A small rotation predictor, trained from scratch.
Model: 10.7M parameters, 40-pixel images, arch mlp, layers 8, norm layernorm, activation gelu_tanh, moe top_k, num experts 16, width 256.
Training: 37000 steps, batches of 64.
Data: trained on rendered landscapes of hills, water and sky, 145000 training examples, 16.3 epochs.
Rows from block 3 of a small rotation predictor, named by matrix and row number. Rows with one number within an expert belong to one neuron, the router's apart. Each number is 500 + 50 x the weight over its row's rms, rounded and kept within 0 to 999. All counts start at 0. Numbers have three digits each. After the name is the row's rms in percent of the matrix's.
After each expert's rows are labels from the 100 images, of 14976, where the router gives the expert most weight on average: "top examples" is what is common among them. Only what is clearly more common there than usual is listed. The data: rendered landscapes of hills, water and sky. In brackets: how many of the 100, against the usual share in percent.
# router: router (model.blocks.3.mlp.router.weight, 16x256, trained with AdamW), inputs 0-63
# up: expert up (model.blocks.3.mlp.up, 16x256x256), inputs 0-63
# down: expert down (model.blocks.3.mlp.down, 16x256x256, transposed), outputs 0-63

# expert 1
router.1 095:477523521494536525507461595448481424487456463669429451511466439444533502429538494465537472520463458600486549492469450535430525557459431477527426552521476486491533550509614461428511473517497444
up.12 212:441516759493525565551497506464520445375480486566510471503513489467506631487492306463488505496448453487500541516487560473499550497490492420510481483499542493420459556536508489442512488478509464
down.12 196:510529388494410495461500518497477464609475549615470503492399480569612418519425555491582453559632449549529474457555426569493452426511537558469478545483450519501541392467569478505559465535443555
up.13 022:451473352520502401514519496449522367474455526486479538501448474554492497449523552395492518505538527519529481554510484483469512510497465563482459498561413512370577409473459497453512467517476474
down.13 025:511483562477542388515423459500478620418508462506530502529539504525372524497605452482466550400535496481498461471496504495473538543492515461438527522479546476446536485474505483572465534464506430
up.14 018:485486397543578364492559524400477420429412482506468516460476519570464562449514521407482572481471582523532481554484464438441528480470457589479444461622484493475603441506460475428520450505474460
down.14 023:484516612454540415521422488476489585411513494605539496537572552522464467521594482506501566415542422452524595484462505520527526555490474496442547504444492490505530515456507486555406533478567453
up.15 024:463482297538504445519537517451521387529464530487462528496446473557496507481514593405476514502508533536504476529520467482468509516481467563505469499560397525330588399488455492466534484508478472
down.15 026:498510586462542420505425451504465645442501430547519496527516570514334513498620448474480539402547481486511451476488494521489551535489502457447527520479546481439508510477529498577464534466517447
top examples: overcast (59 vs 24.5); dark volcanic rock (36 vs 14)

# expert 15
router.15 103:400501536433522519481426520446470509513506478642497490509464451552499533434523505435526471510530502491494519393474438554451543516422483418487429530504394514490553494409580476465457444482523463
up.13 212:547522578437538458548512508434502437471466483560522528498504494533506588356508283504510513491443498513512530540464520537494498507491480454427468487519583431392458433539477480413569451494487475
down.13 159:500515409511431486432478496435483518521496508695508395476530447489563477498493517425535462483532472455457587361512512481479493506482549497520508455478510465423534518423537516562533505515549455
up.14 060:455394462509511389463502482446447492434553482581575495507528490470529554496504664440525491520453438464484519530509391534483509528468493328459430438519374577477489504522458495554475313478525492
down.14 077:486601436557523533532539517487489418425479541472483497496531435543749528510435401530464463458473546417565579469510469405481491548520504478526493496494519400367540496474501535430485543524546462
up.15 006:487690529524457571506541607522507511456501546467494516526526526526500491592542546598488476457525495469494537474475478491513518514523524451518493487449466477466395381513424546487551540532494485
down.15 006:472464320480556529412498487483484495585520461636518452438544465508543452383467475460600525523496452513482469492543501531496510461521492489503467430577538534563524581469556507504441468486584560
up.16 079:482582386577520588495537518535497523465523482509507492498504502448495530534498500407528516501425464501488496516409559386509511515456501317582455529505390602432579630490461505437480595498507503
down.16 076:516383590502578451499486521532504411506469588578506509502516519469431394481511520466425462467411424494579520483546486572505500545488518608435528555458591504471477501425514520475455550515484514
top examples: night (85 vs 24.8); purple alien crags (35 vs 14.4); sun or moon in view (27 vs 8.6)

# expert 5
router.5 087:514496497460517531518457529420470438500431465657465472509484447406546511402554469480537525521438465558492525529481470584441521567468446513476440498572554528475453558536470457434492468511495432
up.6 047:486455367445480624539472451568524556521526495480505455503503532482500454639490534510499486545589522563490531420524571480527546524484506418476505575508488592468346503533497501567565654482477515
down.6 065:528425545494526499464495506519452474547506469442520485484478520415304444464553537492495484463469442541571455541487520498480545521483490503483539496456583507474521511487508541536509498509513532
up.7 006:515453508460533572438508485476509548585493504374516510463502534502471586329522492483481506481479469517535426480440493564535592521466532535495524470480571475515530464448585539486531488447492546
down.7 006:543569425524496452542497548456507444412473533632541501498461425521603506475482445532540464523460450444454573527542553483428432493558465429499514515522472456553514527479458425492444468551507397
up.8 072:656588301512504449486507572495506503518489498515522528502519493471501490407503337468490505503525488488508477531502511560498459509509498585502515519510574505367473469499443504538385496509487500
down.8 070:475601404481443588465466494496509479543503392649506409497450433470613596438475485530572469467561437513494529431480450442492512513515547544573492435487571477527490521570543487527555593520494513
up.9 239:494476620502510540423502548480502523455507501552487458497513501435500648423507553445502507505461440462482491500471522498501512502495509424544495463517536519446580459556479510453489481504506490
down.9 194:513595456483450470475487502479478474569500580553546537516445418557609429480535450521539462517618430501575567439538444609489454510497533453467512583485440521481481411426534500517503487522518514
top examples: noon (65 vs 25.3); purple alien crags (57 vs 14.4)

# expert 13
router.13 116:416502588486514558569465489475477536424493477607432513506477411547522545409528510463536485521479483548489525439495401620453588552486480495523508527514529424462490510441635484471532495505504447
up.18 010:493550529451443528518493571495492444507490506607479614571506493435529385539455530530471488521569471492540495529455615508542544513460521535579466484384506540490555427501554547366551499452442506
down.18 012:527490399524509462531520505457466437555535491431549470424555437564584553433561393457524476524476529460491447496521429474459401497495476451509499469616472502526499482538496444528469449498536509
up.19 048:512545912462482511550491554486492573399508494464516506510504513519484509518499610543495499531514515430490487469444349482517520501486488463477481499493469515505527554551491502444475552483503515
down.19 044:455561696497556587545454469514458571485465464515490563502569557497514543446497537458433525556448507422475535389461490495543557542414421433494476537495493474557492523505595548479472510488623486
up.20 077:523506420480512412465523497448507503450472489505604509503493501540505502417509292488499506457493502479502491491521505462484463495502492371417466507506488440383487413396460488457487494480496466
down.20 071:519539524483552440454459523420448487503523504680540428496505435455598440514554429522584533401481555472584601462522639413449448577481511451414508463519519458517521442490521473454491505491479444
up.21 142:495533901478499433576485454489474539403502511510492537514513509460493487464510521569479503515483533438516485479437468537508428504492495525576517509501550517523443415494484503533487503501490488
down.21 100:464583497485469574475487523480462547493527450638481489501445500524541538494462550385536536566543459511406578445449487441512556475441522393504490506494422520563576645530509511500523493478585534
top examples: night (98 vs 24.8); sun or moon in view (59 vs 8.6)

# expert 10
router.10 110:438540564521520492534484526437477472489453475677442528515461448508543536378534499436525469501469472521500534439511434579428544591459440463527435582551484453464525437419605468436492461500498406
up.5 006:500403559535510455477498561537489434641503496501489504531492482514530520399484483476491504495401404474514515517527458584503547510502515566441467512508495495492609506380542520432525498532480551
down.5 006:500504430540424489532498444488549542566503410724506433515520491448533574515579510459559474452536587484469506438440519437434479513542505444539532525524487551560511431508508476611491476486440469
up.6 144:508565379493491534425511505463482547455477465597527474502487515476521711391477427461534487474500510521488500485585508539497516497489503481475464461502475457498428448566482462512521439474521472
down.6 130:516585534479481375510467519489482509519470626448541527518590455517524407438603515521446533454537504381568534442470543522479507545496495454467548541527420492541559568483519533416407531479532447
up.7 302:439465382428485513535478411479488541428509485587519494503512516511530512534479464519504488518572594509495511398472502452497547502494484389434463482505354540430439542587488495506577525449494491
down.7 344:548461467519553451507498518483496453515450546383514491470495527494385412479523527538449505462517483534557477521521559545479481498503470603519517490509552483539494465528499493511510476494527516
up.8 103:478473556528506461527514502462449468351523523499539493502554482519517422441515640513493556483475485386504563555510483541483456478477498380513504493519519560678495453545492487400349541492495439
down.8 118:491568540490468597483480509561527557595516483558458502522373553479430606544417466450535440539483492618423410441499486506547548427501529501499472503464476464431472551469542511532602529519487577
top examples: high relief (63 vs 38); snowy peaks (40 vs 14.1)

# expert 8
router.8 088:467456532595520472505572550438526406467426477654447516503452459521569539361533473431556492509446520507507519519525523564443498539483460517530436516505490497440558404504506457425484432454483439
up.12 104:478492418514463494499526505519537455570505496531506513495438516523520587596480400420517448490510462617483462535500414484503526500544512374476460592498513476409454503499521505669636497515493529
down.12 108:475519476519429539493526525562533438654486449572491521516362517496467525449406547487477438597509517596431362463477488473524496382505499560548499512514425549458527492482501517528566479519497613
up.13 077:463296518506513436506485464525515393482545519482562474495524493508492393600495584491459492507552406503510493565453410399506517493514482676526492526486623570584604554472506529495467526494479478
down.13 068:470530505501517445518506484466514541336520513661467484524557495623438570494608516433513557408489542380490547483531477520456486586514482479501491489500430431465491484462496460401415486487518390
up.14 138:531557471528498513492530546500490525527491496525473494504494502515519596423498526467520503503504517547495495493475463475493459508487495362448489510515482526573571441659532495514631525475500505
down.14 166:474527570503505569480508489547510499587496402659511469481442550427422581435428545477494472565444545538455408492435513407521525434484481498595503444499520539519507531532475552519552529510507554
up.15 057:514583453545488430572519518478482511518463523439508566489490514466472425486515473531485538494535540613551437579549522442463467479518474581495505515530562563519482455573441481551498543491460484
down.15 054:467495424543519521530528488510553396553478419522523552490479470555681557529377411485487459541506445496437502533479413514514477465510548494531461537526449496516474478497508508564551490505561600
top examples: purple alien crags (52 vs 14.4)

# expert 14
router.14 101:450566589496518463553486516460471522442476468612453516502480469526540545362537476485529472524488506519488531418488431549443532597436439477532465562545488428463528485443593486411485444499484387
up.33 006:512545406529474489476543515491471378492477501562465551482486523435507458460483553452481500473463508517496539538572481495512475448520498556496475472510471497433452509595425505475483510494459479
down.33 006:482452558499534411516441491426510614539534527427538464551516500553423555451600492470507502449539526474487503459459481429477518525512481473501506561479455476541568434425547499524540472469465480
up.40 005:469528646507492455552566537465445416506483502507551545498463495544522348412519631525502480455451499461525564575537518526488458491505464554476469515533451568647507397573463498436449481518512490
down.40 006:488487434509482475481491499516560622535494473515477489507495479493401689487496489431516492455468478517444419387463546509522544437518549439535466510486542470425512541448531553504467502464479526
up.42 008:519496530532506620381548576522477488537508501526461427495497526423508502560488616379527513515463499520514532520500550402484581512474531484458462463521578529326572574448474532375501599517494499
down.42 010:457595583431436505596443448476492528541553440441557563524488519568564518376515441577495484588584475497522454477520419606532445509497444520540534474502380490667458481550531476573525501516525508
up.43 127:487573329546472529581558512535478457519497488458475567495455499532496528556486400506505453506455497630501457526520396456494504487519517386548476537489383448462533526612503493550685507487496514
down.43 213:528394537486590443480421491432504546509495642403531409498604508437455462471531595494452507487550464422524593464498492546506538546481427557423515503505650552510508489423554519519412511496490484
top examples: clouds (94 vs 61.5); overcast (79 vs 24.5); snowy peaks (41 vs 14.1)

# expert 3
router.3 085:488542528441503505469495537450436366484431476658469496496458453500562545412542435463551460512455519598485531490469491567430492536473451501567421502522460488480495516475559449490542419492521477
up.15 077:475449537454487454483495492479503505407520520541542464503482508541502593436501467488484499520522564495488500480606509507499448496515492527417508483512495510374537384597483491534532566488488484
down.15 068:498625481553404544497510511471477456486482518586473498478527439533614466533502547441536486484590447500527609458551429553490504519500536492528503540477391527517487506449577476495502462515568453
up.16 052:517506303474552414453514460421491452505463483596557501506500504539506594408498321415514489484540540537519496572503502534485543511479485428434447489509492496368512444463492473503510379467494487
down.16 059:501548559505496421516458499438450574388499541566493485506542488469484443551584585525505537437498488418519605444502529509457479565506503477476529495495445451549477485519540494489437523481559404
up.17 125:573504450552518434541524525452495376587444510525496513495506492430512371333502612508487512480458519507522517555555563522494447499490481673475524535505613528606592425481493487429472456518485491
down.17 118:460574507467462490482494511529589552505574552680525451525447442549627656505516417491610514466566497468428547432471528493488472502522556439450474508521412480415492477518501494519514572501447448
up.19 053:468392634470512507501499547497521427415515500539504460501502500492502570463503441490497498526493503485484530519519477522509453504502500521583490483499472570500547456579436502468454452494507504
down.19 056:483456428523450477473486491490478413514509566520484509494496392612754491554477548422494461525557499466496590487552417541478488506515546474465476482501452533475540458446530483490501435518516492
top examples: clouds (95 vs 61.5); overcast (87 vs 24.5); fog (61 vs 29.5); snowy peaks (42 vs 14.1)

# expert 11
router.11 097:490547464515524517607486478434514567466475481587430531508443417473538554421528436546557498513467537553501536446472443577447497549522461535585489533500469369575446516559607458548568433505494456
up.17 008:500589626563511469504619535466485372598440484461496562507458551508498497463494549500469450484389528592549460552527524415479469504458478549487501509522498518514492414503506478487535580488445473
down.17 010:555382409529469559493518498471540532485473469646445490486625494511586615509497462427542497582513549502487495475486512523497498479517502425560525492496510546498470448567489514555463459479470527
up.18 109:521427552508502469408509446517482501457495503531495488505493494443503349591507430510528495497505530543510523589495601519501472505482503431458488506504579591338419415472464503566517506484492493
down.18 078:470457573474563411429517504529446498390500444657482529547489516596497490445573430489541572451526524463552534506475560505492502545468557399477545483461430484429497447388507552478425549498464434
up.20 117:548561507471506498473483473462477503465515497478479520499555495597497428432513432464528538514522610452500533468490556578495459505464502408422497526513334497520532633563554496396428547486514499
down.20 128:419583589441564485525458536479442524496511489319541491525450516440427497479469583606496479495501464553561543493485441442498568504513428477478504477456665432581497554493511456432571489512507481
up.21 045:470522446569495484541504460527522505495521515510480508501543500515496513473508426542479485474541544403509489467450595452514482489521515547541493469463512394577493430534509514493448417472491497
down.21 055:467439515527500423548501489473505511433493447531468524501591426515551552451604500468515584417432480444466558505479475436470513608512459462480503496550520498633531531565503505457457479484459439
top examples: night (98 vs 24.8); snowy peaks (51 vs 14.1); purple alien crags (49 vs 14.4)